From a checkpoint of a small image captioner: muon at rate 0.0017.
Rows from block 2 of the text decoder, named by matrix and row number. Each number is 200 + 30 x the weight over its row's rms, rounded and kept within 0 to 999. All counts start at 0. After the name is the row's rms in percent of the matrix's.
# v: cross-attention value (decoder.blocks.2.cross_attn.v.weight, 192x512), inputs 206-308
v.26,106,218,202,191,188,250,218,164,237,213,170,208,196,247,167,160,157,187,138,188,179,191,219,220,167,212,261,194,207,184,243,202,161,229,213,197,169,199,181,180,205,204,168,189,221,214,213,183,193,212,177,186,256,155,181,222,236,193,203,203,181,239,181,174,191,235,238,159,197,131,201,179,176,239,176,185,225,231,214,200,207,176,198,220,211,189,223,199,211,176,202,159,189,159,250,192,212,153,148,197,246,244,122,188
v.27,098,214,225,211,205,205,235,163,221,237,201,179,165,293,265,242,205,226,211,213,209,202,208,207,241,195,162,231,261,241,199,139,163,186,187,183,198,185,136,194,149,232,232,242,223,177,170,170,208,209,210,211,151,221,223,223,208,209,212,163,219,221,218,174,211,160,233,185,225,188,199,191,183,246,191,216,205,194,145,193,225,162,190,198,153,234,191,167,220,133,194,206,183,169,189,216,138,204,230,244,178,173,223,216
v.28,101,160,228,203,212,219,141,191,210,216,209,167,201,204,180,169,214,183,241,193,219,193,200,206,240,209,279,189,248,162,207,230,188,200,234,133,235,232,256,212,171,201,201,171,147,198,231,237,232,255,214,235,219,204,216,182,228,169,212,212,201,180,224,275,209,180,204,118,170,146,211,227,213,163,212,138,196,202,168,203,208,210,242,216,230,194,225,187,181,169,220,202,208,183,155,225,216,193,202,214,189,168,154,160
v.29,116,178,251,210,179,255,200,239,217,207,190,230,189,285,171,211,204,176,232,220,193,207,204,158,216,201,240,165,204,223,272,177,211,217,226,192,206,221,191,202,164,208,201,249,224,200,199,215,187,164,193,195,185,131,269,263,160,206,201,171,248,291,203,249,201,189,227,193,179,213,194,215,166,238,192,237,226,171,186,176,218,166,213,189,203,219,200,159,232,196,160,198,210,189,205,220,235,232,208,214,209,200,139,155
v.30,113,197,206,222,234,233,211,177,220,194,204,178,186,243,207,266,259,183,248,249,202,174,255,207,227,196,251,194,271,226,155,215,189,205,210,124,206,178,178,224,172,202,196,184,214,227,163,175,230,196,178,204,222,177,177,230,202,237,206,219,268,190,159,251,198,184,182,192,183,197,203,223,238,141,178,145,182,169,160,215,164,180,217,204,191,210,159,146,218,111,170,207,228,249,219,245,186,198,173,200,233,185,154,190
v.31,093,204,213,211,194,269,162,236,230,197,194,204,188,235,222,192,201,206,226,201,195,210,183,166,110,195,161,236,224,179,205,245,233,236,169,178,202,218,195,187,267,194,211,137,220,203,199,187,205,192,134,149,232,198,215,224,202,156,178,197,209,230,181,191,193,319,189,208,223,235,145,182,171,195,237,146,167,200,181,202,210,184,189,185,201,228,134,182,132,277,197,217,182,207,269,219,277,230,204,133,222,260,231,195
v.32,104,166,226,246,175,145,174,178,190,203,187,178,174,198,203,206,271,182,180,202,189,154,186,154,140,188,185,169,205,233,193,229,220,210,213,186,231,244,193,203,153,197,210,172,238,210,168,211,267,188,183,174,169,203,223,237,147,216,210,210,187,218,186,195,190,219,229,220,204,242,215,154,178,252,165,228,226,206,223,216,223,178,217,185,212,194,162,167,208,228,177,260,170,208,181,260,291,185,193,197,136,167,158,154
v.33,107,235,212,252,207,240,242,243,184,249,186,240,157,128,219,179,128,177,143,216,216,257,236,193,185,169,173,184,238,171,187,240,222,184,153,195,175,248,288,189,228,221,278,200,197,170,202,211,218,199,199,255,190,239,211,199,240,209,200,225,172,114,187,174,170,169,220,226,174,169,243,177,187,192,204,222,213,226,232,199,229,222,195,184,229,150,143,210,262,180,239,167,200,238,201,215,179,221,223,180,169,231,258,209
v.34,101,179,233,194,154,211,173,254,243,208,308,131,183,214,151,204,169,263,142,209,151,209,170,215,163,201,205,187,229,185,183,257,214,155,198,246,189,198,209,200,178,176,213,206,207,179,200,174,222,231,175,204,238,218,195,184,172,196,205,149,233,226,166,183,230,275,237,201,173,162,247,197,193,228,202,231,215,179,240,223,145,280,169,199,168,187,210,140,208,196,182,209,248,237,182,170,270,195,216,265,177,191,194,247
v.35,104,190,199,206,126,187,267,179,178,214,168,168,226,214,194,212,172,201,263,205,168,260,160,184,241,206,196,241,161,196,210,167,185,197,208,204,213,189,201,206,214,173,217,209,165,241,231,248,177,192,199,239,191,266,187,168,193,154,185,220,172,175,208,171,238,202,217,217,217,194,206,203,228,195,261,202,235,195,226,227,189,234,190,151,188,263,223,205,190,230,238,229,221,146,195,221,92,223,191,228,243,202,169,194
v.36,103,232,133,216,178,265,196,131,164,188,127,184,238,139,228,181,207,172,220,153,213,215,150,203,245,183,233,189,133,185,169,205,176,180,236,207,183,256,232,229,249,190,179,177,175,202,241,226,170,176,180,217,242,225,163,190,216,181,212,207,182,248,258,268,233,172,175,221,208,171,180,219,173,242,199,217,185,229,205,164,238,160,204,179,174,201,208,211,209,229,185,149,162,202,188,188,132,204,190,211,186,190,194,173
v.37,104,195,185,214,202,204,189,180,199,248,234,150,230,218,202,238,218,263,217,175,206,176,183,228,236,179,212,158,212,181,236,195,194,177,214,225,193,172,200,248,222,177,195,236,216,188,236,165,234,159,161,264,160,144,181,200,144,206,207,236,195,200,200,142,218,209,198,192,136,236,151,178,163,230,144,203,170,177,148,239,145,198,152,210,201,225,238,207,183,172,162,186,176,204,174,206,254,227,195,239,175,173,189,166
v.38,093,244,206,169,163,195,122,232,220,232,200,181,227,168,215,184,197,218,180,230,185,216,197,169,176,191,159,257,202,203,198,186,236,181,176,214,171,197,185,181,201,202,179,227,166,186,171,172,154,237,178,180,183,146,161,160,154,173,152,173,227,214,199,215,207,190,178,227,167,246,147,192,198,188,212,190,169,231,195,218,282,209,183,214,167,196,177,150,214,195,212,253,262,207,198,180,210,217,178,182,194,217,127,195
v.39,101,216,205,179,193,205,118,204,232,216,145,199,200,229,205,194,127,206,191,200,217,241,188,158,173,186,210,253,227,202,212,194,205,233,173,247,237,250,183,212,220,194,205,169,222,184,183,214,109,220,227,210,196,196,175,217,226,225,186,190,179,223,158,211,222,205,190,203,213,161,197,201,234,195,217,206,231,201,203,195,222,214,230,134,154,221,179,206,173,239,253,259,183,173,216,244,180,218,213,75,166,202,154,213
v.40,103,164,192,232,219,219,220,217,221,184,173,200,182,235,238,168,151,119,231,217,214,234,221,179,249,181,234,176,217,188,197,239,152,164,172,224,198,208,237,202,190,202,194,175,192,204,191,269,232,191,269,213,166,174,172,180,236,229,158,191,218,167,284,239,168,251,189,254,147,226,182,233,154,242,181,173,143,216,183,201,200,181,214,195,196,174,142,252,202,224,148,118,183,161,197,217,206,211,272,197,170,237,208,228
v.41,104,225,166,184,232,259,217,165,169,135,219,216,278,271,151,203,233,204,215,223,184,201,178,216,138,186,206,158,241,219,185,236,210,151,211,226,189,237,183,195,153,187,206,195,206,207,172,159,248,173,190,173,207,192,209,210,239,201,219,242,241,220,176,205,184,174,213,234,206,184,166,192,164,192,177,217,194,168,221,176,167,173,169,202,187,190,244,252,208,166,205,154,199,215,205,187,221,206,183,201,166,231,225,213
v.42,093,171,199,171,234,221,223,227,193,137,212,218,216,235,202,202,183,220,188,180,210,250,236,155,217,234,185,177,195,248,190,231,174,214,207,207,227,176,252,190,163,194,147,187,190,159,171,216,203,157,197,102,228,165,278,188,241,149,167,193,196,236,171,199,154,231,135,216,156,166,254,243,213,210,191,222,250,223,206,152,234,209,156,210,204,177,164,188,188,183,152,195,217,244,205,165,221,196,224,137,255,200,187,238
v.43,100,218,238,206,166,216,234,185,193,185,233,166,214,201,250,198,217,224,146,233,220,197,132,256,194,206,259,246,181,191,226,218,138,222,194,174,193,137,190,188,107,215,185,231,178,171,224,255,207,211,207,238,232,156,196,234,159,155,200,205,183,210,179,182,189,153,211,235,183,212,228,203,217,270,212,209,240,209,168,246,138,160,194,190,229,176,238,202,194,294,216,189,209,169,180,181,181,175,227,174,204,222,206,187
v.44,102,206,207,160,256,176,233,233,236,217,193,156,208,207,214,193,202,197,214,182,176,173,204,197,204,231,210,205,240,244,217,175,175,199,202,171,224,214,225,194,217,187,206,240,269,186,214,166,159,177,186,222,151,253,170,182,150,181,160,241,191,191,174,200,214,213,269,197,285,210,208,218,239,259,182,239,158,229,223,187,144,228,203,209,207,183,217,212,207,208,182,269,194,214,212,154,105,228,223,176,171,211,220,194
v.45,104,191,199,185,261,234,177,234,211,197,141,184,202,207,210,213,183,194,224,163,204,147,203,203,217,188,162,153,245,240,209,198,256,205,179,192,182,207,225,236,236,205,208,157,167,193,230,190,189,220,197,174,210,217,169,146,216,238,173,121,193,142,268,164,191,211,152,264,214,196,214,179,205,170,218,214,169,209,202,187,193,226,219,190,281,174,214,178,168,170,109,225,168,216,240,160,177,182,216,222,218,150,180,234
v.46,100,188,211,247,241,170,170,193,189,224,243,177,140,241,200,215,217,239,173,239,179,135,219,231,226,198,199,215,296,295,191,191,204,209,160,204,156,145,223,210,162,233,193,173,208,198,233,216,183,195,178,178,176,182,248,179,169,185,216,179,194,169,186,171,182,237,151,238,202,185,200,189,170,162,182,221,160,208,159,186,215,163,171,145,181,239,277,254,146,218,189,230,151,183,208,200,235,170,259,187,175,190,236,214
v.47,108,177,238,222,201,225,177,198,177,178,137,242,112,218,133,189,217,180,218,187,176,174,201,183,261,157,213,214,191,193,232,229,208,240,226,193,178,169,211,163,186,206,183,212,228,247,212,143,184,174,178,165,222,253,151,228,225,199,190,194,170,178,159,135,208,213,207,175,161,116,219,239,149,149,207,166,208,243,246,273,122,253,198,251,164,213,226,211,182,139,248,197,239,253,180,169,176,184,211,226,209,207,212,162
v.48,102,232,235,213,186,274,247,177,184,224,199,194,163,130,140,228,192,271,233,225,229,212,189,225,243,177,215,190,197,213,199,226,195,190,183,228,173,213,262,202,241,157,186,182,287,203,194,123,191,192,169,231,194,220,239,175,215,204,261,221,202,198,190,126,248,192,177,214,149,103,219,164,272,156,181,194,213,233,160,218,152,257,200,225,182,202,213,201,222,103,261,169,176,190,160,179,234,203,166,236,182,197,201,215
v.49,107,252,166,224,211,213,215,220,130,196,260,187,192,242,143,148,183,206,198,253,214,197,185,179,149,199,182,193,195,208,198,194,167,167,224,204,199,199,174,189,210,226,176,202,141,139,169,211,241,211,217,142,177,185,212,188,152,167,209,205,214,194,187,135,216,186,199,200,184,179,316,218,153,188,203,200,236,236,235,181,198,196,93,197,190,252,210,231,267,241,136,204,165,193,233,198,226,204,260,170,191,216,223,220
v.50,096,212,206,164,232,195,164,180,192,214,232,161,212,185,203,185,187,204,162,154,153,186,241,244,161,211,233,210,199,158,205,183,189,183,208,176,215,205,223,197,167,187,197,174,239,221,191,145,222,185,211,216,277,182,223,218,219,240,197,185,170,190,248,244,231,164,159,211,193,235,236,223,186,159,202,174,214,182,275,230,214,171,150,187,179,218,234,223,226,154,185,192,220,125,210,168,246,143,186,191,239,189,173,254
v.51,090,144,204,219,233,157,187,195,201,166,202,205,196,211,173,190,194,242,221,245,207,168,239,193,149,196,227,229,207,208,207,195,198,164,169,199,226,215,262,194,156,207,212,205,204,210,196,219,232,154,210,189,222,198,208,231,173,207,223,196,96,166,213,129,188,181,184,259,223,177,133,179,173,218,156,175,237,260,201,177,177,165,192,113,242,190,201,183,182,218,205,198,147,189,179,216,202,242,172,229,250,182,180,272
v.52,098,222,115,154,206,201,235,209,167,177,245,201,232,171,148,173,136,227,186,194,211,168,203,225,199,218,187,215,172,222,173,220,190,156,175,229,156,225,226,229,205,193,208,182,210,218,166,178,197,211,182,221,237,161,197,246,182,241,219,254,260,136,203,181,182,153,203,169,178,157,226,192,266,167,179,136,248,205,226,183,190,130,149,151,246,177,249,195,223,123,206,156,223,178,229,242,157,174,162,213,178,164,173,228
v.53,100,210,187,215,186,271,203,186,183,182,234,200,211,207,149,165,192,289,190,191,223,205,179,182,227,192,183,156,200,169,206,234,211,193,152,205,203,193,217,215,188,191,214,186,222,239,169,194,195,204,214,220,170,191,231,181,182,201,197,262,225,205,237,216,201,224,206,227,189,127,175,204,248,227,209,177,203,217,192,189,214,143,224,196,224,251,165,196,237,187,218,184,223,202,287,188,136,203,194,225,270,160,234,234
v.54,101,157,185,221,212,167,170,184,247,183,213,222,170,238,184,178,216,206,159,189,195,167,212,128,180,236,195,209,128,231,202,212,197,213,226,226,195,182,194,258,218,240,235,177,172,192,223,217,150,193,187,270,176,191,152,196,211,193,238,190,249,197,195,194,194,236,155,222,224,236,179,188,244,169,157,217,245,240,231,215,218,154,180,153,203,190,175,177,168,240,172,217,165,175,172,186,127,178,233,217,240,217,181,234
v.55,099,215,218,271,187,173,190,211,241,182,202,180,167,195,209,203,236,197,200,235,224,204,209,201,164,188,221,186,196,226,202,169,268,200,175,197,220,153,223,193,178,175,178,175,195,206,201,202,244,272,214,204,230,238,176,163,199,159,209,227,219,218,110,193,276,218,169,223,204,222,202,163,187,212,163,215,198,171,193,206,202,202,238,172,209,191,270,174,180,177,187,220,167,156,153,194,205,208,211,186,133,225,198,121
v.56,097,197,198,218,237,204,224,172,188,218,211,188,179,174,212,170,159,208,175,232,205,241,185,208,168,224,165,138,206,183,183,198,174,170,199,219,210,259,191,190,206,198,172,169,190,209,203,252,217,234,219,175,244,195,192,253,227,189,222,173,156,197,175,188,193,162,212,181,214,165,175,232,205,179,187,194,187,259,269,208,206,227,154,182,216,213,148,185,166,290,201,203,206,207,235,198,177,230,182,242,186,161,209,211
v.57,098,187,193,214,205,176,210,146,180,191,194,218,203,190,206,241,221,218,245,172,203,160,235,195,193,186,239,190,218,205,250,246,171,204,173,207,173,199,178,221,209,238,201,219,194,225,199,191,174,252,253,244,161,191,196,150,170,187,210,155,168,232,300,214,214,197,189,226,149,172,209,229,217,249,190,171,125,163,173,257,209,205,220,207,232,189,196,170,206,145,227,193,174,219,135,166,189,167,170,282,188,219,181,262
v.58,108,172,217,213,230,155,220,172,196,231,155,204,220,250,272,177,209,169,217,186,262,230,236,154,204,192,168,213,178,212,181,276,215,180,215,174,178,209,198,196,215,145,216,187,201,119,162,219,233,192,213,129,216,207,196,253,213,192,199,181,217,236,144,212,213,227,158,185,199,194,147,160,192,109,194,230,196,273,204,223,210,193,204,177,107,208,96,202,173,251,168,185,161,168,223,128,187,227,198,149,235,172,234,208
v.59,106,185,198,254,194,243,173,240,208,183,277,170,172,197,177,234,189,229,196,253,221,182,195,196,199,173,220,272,198,237,188,171,192,201,207,180,184,165,227,165,193,195,197,231,126,178,187,176,152,198,255,204,195,200,167,194,229,199,212,227,187,199,183,227,202,177,182,213,182,246,206,205,249,217,199,206,237,195,206,195,222,172,225,138,157,200,280,212,220,129,221,185,207,213,283,213,170,144,197,175,135,184,184,186
v.60,107,196,206,225,163,189,237,217,168,218,228,200,233,201,202,240,217,213,231,250,135,165,142,179,178,242,149,187,226,214,219,153,150,155,222,178,259,202,137,204,250,232,194,224,200,228,223,193,172,203,169,240,168,179,202,183,196,217,201,154,229,248,262,212,190,241,203,198,218,167,208,227,255,236,163,163,166,213,241,210,225,201,221,322,206,190,170,143,209,239,207,196,246,218,197,234,245,184,195,214,233,199,204,225
v.61,108,177,222,187,216,220,233,247,238,178,252,214,236,267,197,211,209,273,188,157,258,212,240,182,218,215,183,193,208,240,216,188,197,177,249,240,227,188,206,241,161,222,231,221,199,186,200,119,193,191,199,242,247,203,210,227,176,215,203,153,276,193,200,187,231,151,274,193,242,162,184,184,186,137,206,202,209,179,121,211,200,230,215,210,228,214,218,181,220,138,219,215,250,202,227,197,194,207,168,223,251,211,191,223
v.62,110,206,210,205,215,230,267,181,193,187,134,192,146,169,241,173,195,192,207,147,176,163,182,184,197,213,168,199,199,199,191,299,165,191,237,227,181,210,272,230,180,219,238,151,177,165,191,249,166,198,257,205,120,200,184,210,232,245,221,187,225,151,159,165,188,129,164,192,161,183,181,181,211,191,205,203,217,214,143,165,225,201,151,136,223,172,203,207,244,238,227,169,178,202,178,213,134,167,212,163,230,150,219,192
v.63,105,161,218,175,237,179,231,213,188,173,209,217,230,201,206,221,210,221,266,176,205,178,142,206,220,179,176,139,225,198,164,170,215,213,214,173,213,243,221,198,201,204,139,178,205,215,210,205,238,175,191,124,195,106,180,200,173,186,205,198,212,264,213,222,192,161,153,160,205,200,217,213,194,157,173,165,183,222,279,154,200,181,199,231,314,211,204,188,259,226,131,172,194,219,203,145,179,209,188,199,212,169,205,247
v.64,090,161,213,213,197,172,230,201,228,232,179,215,230,205,216,166,203,214,220,160,291,174,205,206,266,204,201,174,194,220,232,192,189,185,160,189,182,209,208,183,220,211,194,210,203,190,192,190,214,186,215,209,190,185,172,200,177,215,174,198,223,149,219,176,160,177,230,196,253,201,171,198,190,186,217,181,202,145,204,205,184,213,190,221,177,150,186,164,188,215,209,184,207,172,220,221,197,160,223,205,155,205,228,210
v.65,096,163,165,179,213,230,243,206,156,210,203,202,188,233,223,228,160,207,158,198,184,251,227,203,203,219,190,138,240,163,158,241,178,202,244,186,184,239,213,162,169,168,214,226,211,220,130,182,218,180,199,239,161,162,247,232,199,267,148,208,238,223,202,203,178,175,220,256,214,209,202,176,202,229,168,164,183,236,220,194,241,202,204,209,161,176,201,208,240,200,166,214,248,156,202,178,207,188,200,161,191,231,201,143
v.66,084,218,221,180,169,188,172,174,228,214,199,190,198,179,186,219,184,238,170,203,204,174,204,238,178,193,171,194,180,181,246,243,148,188,193,177,195,230,280,162,169,170,231,206,197,177,240,188,179,233,158,229,148,158,251,209,188,181,179,222,192,175,234,161,223,188,203,166,218,181,190,181,189,179,231,237,243,238,164,230,224,174,191,212,245,194,185,248,182,194,187,141,176,185,238,229,219,233,223,232,168,188,192,219
v.67,097,253,175,216,222,174,192,214,190,216,231,179,191,177,193,176,114,217,223,243,193,206,229,212,233,221,207,229,171,182,239,165,195,206,166,153,155,203,152,211,188,175,169,207,171,162,251,247,210,201,234,144,151,191,207,151,241,201,196,188,186,194,220,204,209,151,213,202,180,189,213,194,160,201,151,209,177,200,165,186,249,199,178,213,173,219,182,203,214,171,173,232,197,193,256,201,196,174,184,248,169,168,231,222
v.68,087,271,237,222,253,159,207,217,135,165,223,182,183,195,221,223,154,218,259,246,210,189,210,236,177,245,203,185,200,172,182,211,171,184,214,200,202,155,156,203,176,226,230,200,191,183,222,206,206,234,185,239,195,210,284,231,186,157,238,182,195,199,156,212,234,186,190,175,171,187,161,184,208,188,193,238,235,243,207,131,165,215,167,215,159,144,231,217,217,221,197,235,201,167,258,160,272,198,149,159,205,224,237,141
v.69,091,229,148,187,227,189,203,199,195,246,176,201,212,233,190,176,196,179,232,217,208,181,219,177,200,179,206,205,183,192,252,175,177,205,155,207,238,175,158,207,156,189,187,220,195,207,290,205,227,210,186,181,204,179,207,163,229,235,202,146,213,195,215,196,156,193,210,162,190,214,209,176,220,186,218,235,186,207,212,206,222,205,161,190,161,174,214,179,219,195,209,212,172,253,163,177,245,223,154,214,232,213,174,182
v.70,088,155,205,195,205,186,236,216,188,184,205,207,225,206,224,181,199,232,181,204,207,188,191,233,186,191,240,204,208,155,215,164,183,172,187,219,253,234,172,163,224,200,179,208,181,153,236,211,188,242,204,208,187,181,265,175,194,173,214,208,163,156,184,184,200,251,200,230,186,236,158,134,220,219,159,252,153,190,193,267,187,170,220,176,226,203,194,183,194,180,195,210,172,229,227,156,173,203,185,211,223,176,151,172
v.71,079,240,178,226,175,215,183,180,188,213,233,195,173,183,201,199,172,215,160,200,151,174,169,185,132,192,220,175,201,171,209,197,190,184,147,187,172,215,162,192,201,212,169,166,168,203,175,226,216,207,213,210,216,225,208,151,200,232,204,297,218,183,180,165,263,220,179,191,184,197,248,203,208,211,173,185,243,203,170,214,214,158,231,175,211,215,238,204,202,177,165,189,135,241,209,196,229,230,206,170,212,244,217,229
v.72,099,162,228,193,215,202,196,222,249,178,195,257,182,168,196,125,259,219,173,181,180,167,203,207,254,220,179,194,168,186,241,233,167,218,201,166,221,231,216,181,212,238,200,213,211,213,167,165,167,203,183,229,197,193,182,210,198,327,238,213,193,189,187,188,239,217,227,201,168,203,210,205,207,206,229,197,223,211,212,202,180,208,158,255,187,148,182,156,265,193,127,199,212,183,172,176,244,207,194,221,207,230,207,228
v.73,095,211,208,209,177,188,244,190,172,167,233,203,218,206,174,291,195,221,241,203,221,211,191,213,209,224,245,194,210,197,236,192,169,144,204,202,197,217,208,207,224,219,272,174,193,204,248,193,191,219,205,199,144,166,175,200,184,174,193,173,188,146,194,164,199,157,185,205,242,181,208,193,177,207,236,198,186,189,155,259,152,189,234,155,178,173,181,216,198,179,229,215,176,240,210,240,194,201,252,198,203,214,178,234
v.74,089,180,195,183,205,248,122,209,130,194,204,207,203,158,235,170,196,198,208,194,155,249,228,219,229,204,153,213,228,119,160,211,166,166,217,185,198,198,147,208,186,147,171,237,199,217,248,185,224,226,157,212,219,240,209,226,198,165,247,257,182,147,196,201,239,165,198,175,190,190,208,200,178,245,218,158,243,238,220,220,191,146,209,179,176,192,215,196,218,155,143,174,242,144,185,229,184,190,239,174,228,110,214,179
v.75,087,192,157,154,209,158,196,209,219,195,184,200,189,204,208,161,205,180,192,187,192,198,191,221,210,221,153,223,220,243,205,190,194,179,151,224,139,167,189,224,228,223,193,169,157,239,207,213,198,226,197,221,251,174,233,194,240,189,211,116,171,177,200,236,199,266,197,193,239,207,227,170,222,216,239,165,128,206,191,196,212,191,284,199,238,234,167,139,262,227,218,182,191,222,160,221,186,183,221,167,169,177,169,189
v.76,085,247,166,193,183,210,169,186,132,198,226,191,205,148,198,181,179,198,186,169,163,193,235,237,209,166,193,167,185,191,220,218,179,202,159,161,226,176,218,227,183,173,194,211,194,212,246,157,196,255,224,199,169,185,161,227,177,174,159,178,206,136,201,166,190,122,233,143,151,151,193,217,179,230,264,183,290,185,203,170,235,199,190,141,193,177,218,171,153,163,166,167,204,228,217,208,206,220,191,174,206,160,206,222
v.77,081,196,241,258,148,264,188,176,167,210,238,226,187,206,185,187,166,232,209,216,202,207,193,192,152,219,224,228,201,204,218,163,187,185,215,172,179,182,190,242,194,193,145,217,197,198,172,213,178,175,211,235,225,209,178,240,184,205,152,233,184,187,220,199,183,173,168,158,182,204,182,214,182,202,213,123,184,192,165,199,229,216,184,201,207,198,193,181,222,243,220,184,197,204,171,158,231,191,206,181,196,157,174,278
v.78,083,170,187,191,182,165,243,173,214,229,176,210,245,239,210,148,215,212,220,174,215,156,218,223,209,230,169,197,243,200,210,174,184,219,209,270,202,224,156,187,220,179,188,219,175,226,178,174,185,195,203,160,239,226,171,197,231,152,249,237,222,168,165,218,219,218,177,234,230,220,168,177,192,205,203,245,239,174,221,175,197,211,233,177,195,218,201,179,194,159,175,169,201,220,236,175,196,171,213,233,182,213,239,200
v.79,094,238,192,188,207,186,156,202,179,189,174,202,211,171,212,191,181,155,134,230,186,246,236,206,181,221,156,215,178,243,220,193,198,240,189,178,134,206,197,169,224,199,216,251,150,214,172,167,215,168,203,197,237,137,257,207,208,229,218,298,224,171,204,193,235,173,211,235,214,236,197,264,182,248,235,151,247,249,210,244,210,152,210,201,161,192,195,205,153,155,203,183,193,228,192,173,201,218,172,181,202,200,162,146
v.80,105,207,137,216,170,260,218,228,121,159,183,203,173,188,231,189,210,214,206,228,184,226,219,200,198,165,174,208,174,218,185,206,191,170,225,242,208,204,243,194,262,236,205,237,234,127,180,226,208,186,175,196,154,213,167,241,268,193,249,230,199,192,163,210,232,182,198,161,226,208,163,124,192,223,184,148,197,239,181,172,196,232,199,212,263,257,206,194,185,265,252,210,199,176,212,136,206,153,204,256,205,162,227,180
v.81,104,184,189,171,206,250,216,223,193,268,248,238,244,213,154,229,219,173,161,236,235,226,211,236,208,165,194,231,212,183,165,174,206,225,184,208,163,182,133,188,205,193,211,186,225,237,193,109,140,177,201,249,238,207,215,188,256,268,180,179,203,172,181,204,238,190,220,224,186,196,181,187,272,179,192,199,202,217,244,212,211,157,177,192,156,178,187,223,183,186,247,269,200,208,181,162,142,266,205,192,203,246,199,208
v.82,109,169,196,236,190,202,209,240,218,220,239,174,171,212,189,208,162,240,240,194,264,155,211,220,265,179,224,120,203,167,240,255,256,226,163,185,157,182,192,245,192,210,205,168,180,200,231,179,254,190,233,236,211,183,184,123,218,196,179,165,217,198,203,197,210,169,227,203,198,186,202,164,232,243,198,267,167,155,247,217,185,238,258,204,244,182,226,188,175,117,150,211,190,180,210,275,155,203,158,201,176,195,204,208
v.83,095,202,198,213,152,194,181,170,226,225,177,220,163,187,205,192,164,183,210,226,203,176,228,182,224,166,175,189,195,262,199,241,231,188,161,158,199,245,221,173,240,152,230,148,166,165,185,211,251,223,186,168,134,213,222,186,200,183,210,182,204,215,242,158,203,169,217,187,189,191,201,238,228,214,216,219,144,205,158,178,213,176,192,169,194,214,204,214,212,229,162,209,251,227,208,203,155,169,248,179,172,258,282,227
v.84,097,210,234,173,167,178,222,219,194,205,180,210,120,215,177,179,204,202,194,204,114,232,198,168,225,199,196,262,231,212,208,203,201,206,144,148,215,262,197,214,176,195,242,186,212,204,240,201,182,163,240,203,188,192,192,221,148,188,142,253,218,245,277,208,170,272,250,257,165,198,243,146,202,177,206,219,226,163,182,123,186,156,155,252,160,143,207,177,182,190,180,171,187,191,203,194,245,158,204,176,219,180,278,264
v.85,102,199,285,184,195,269,244,191,185,182,163,213,164,189,220,234,234,161,174,210,199,237,208,187,173,212,204,219,208,119,234,226,199,219,219,120,210,171,248,231,176,197,217,148,193,163,222,153,219,241,173,249,247,233,240,188,191,213,148,224,227,221,141,172,210,233,242,238,189,175,188,196,194,184,196,177,228,217,153,230,159,167,204,189,208,145,218,146,252,179,252,206,184,202,186,215,200,257,196,169,207,206,204,113
v.86,099,147,258,159,170,180,153,141,148,161,189,187,206,213,231,201,221,212,251,237,227,237,229,202,188,216,218,250,242,164,190,206,242,218,183,193,176,163,212,252,207,140,180,159,170,206,212,188,245,192,185,177,186,233,226,178,249,214,160,223,236,184,169,143,156,180,152,256,165,198,232,206,229,213,222,165,197,212,180,237,201,201,216,174,225,254,172,191,227,234,212,204,200,253,161,217,184,270,158,151,204,178,223,145
v.87,093,212,155,204,181,181,164,255,228,210,154,186,201,206,265,203,162,165,199,214,133,126,213,186,209,182,207,157,164,179,174,180,229,168,179,256,207,119,184,223,205,215,156,229,248,182,184,204,222,172,190,183,142,154,190,176,249,205,149,164,214,198,183,217,208,250,179,167,209,157,177,174,180,193,219,178,209,212,242,212,249,192,248,256,197,177,192,178,159,165,174,225,183,260,228,195,224,208,170,206,231,182,190,208
v.88,092,195,221,159,170,191,172,174,177,167,213,166,204,192,188,217,193,169,231,217,143,188,232,163,233,205,212,195,242,225,201,173,220,222,196,218,193,224,216,136,201,184,192,202,204,218,208,167,178,198,227,212,223,220,195,176,214,166,152,228,254,209,195,213,131,235,218,195,192,138,233,171,230,183,217,246,239,172,210,199,202,232,184,250,184,214,162,165,211,215,158,134,241,156,186,168,165,229,143,226,201,187,188,205
v.89,092,215,166,206,202,215,221,193,189,208,203,193,182,193,187,229,166,179,161,244,252,180,212,204,207,169,220,233,199,205,185,276,193,177,191,239,263,179,185,177,215,176,225,183,238,217,148,221,233,202,174,217,199,173,227,220,193,170,210,177,207,178,266,196,218,160,168,154,243,213,215,228,185,229,250,172,199,242,176,144,239,160,207,212,145,144,188,247,248,186,240,219,179,254,175,148,188,187,197,197,187,172,193,227
v.90,088,187,132,202,208,196,203,155,169,180,105,280,162,184,188,165,186,207,195,235,213,195,199,210,143,196,191,253,186,159,143,131,186,208,220,159,163,257,191,175,210,195,184,196,211,197,185,140,196,182,205,203,186,171,218,231,251,251,255,198,137,229,178,212,203,218,204,227,208,200,236,142,146,167,236,206,189,157,199,162,242,171,172,190,147,231,206,242,200,193,180,173,192,125,186,163,178,223,191,190,219,257,227,175
v.91,094,191,185,185,189,218,160,242,149,178,217,208,210,197,202,206,215,235,113,241,177,228,203,181,200,220,184,228,186,159,218,221,210,219,208,162,200,211,246,164,219,189,194,283,193,164,188,192,182,205,182,190,174,224,210,231,260,175,189,238,175,183,192,155,173,206,184,188,223,228,230,165,242,193,199,137,226,184,209,193,174,224,232,149,231,253,242,162,217,234,210,214,238,195,211,203,189,196,170,238,195,243,195,169
v.92,105,187,201,171,201,227,250,225,207,140,159,196,163,183,176,198,222,215,233,218,249,176,182,223,217,180,146,190,197,235,165,281,200,202,117,153,248,202,251,174,211,228,163,163,196,207,223,213,207,228,273,204,115,195,198,230,184,171,184,141,178,195,236,179,144,214,194,185,199,141,167,193,215,257,188,184,213,188,206,113,195,221,199,176,208,183,208,235,167,214,236,190,238,244,220,196,199,127,165,177,212,196,173,226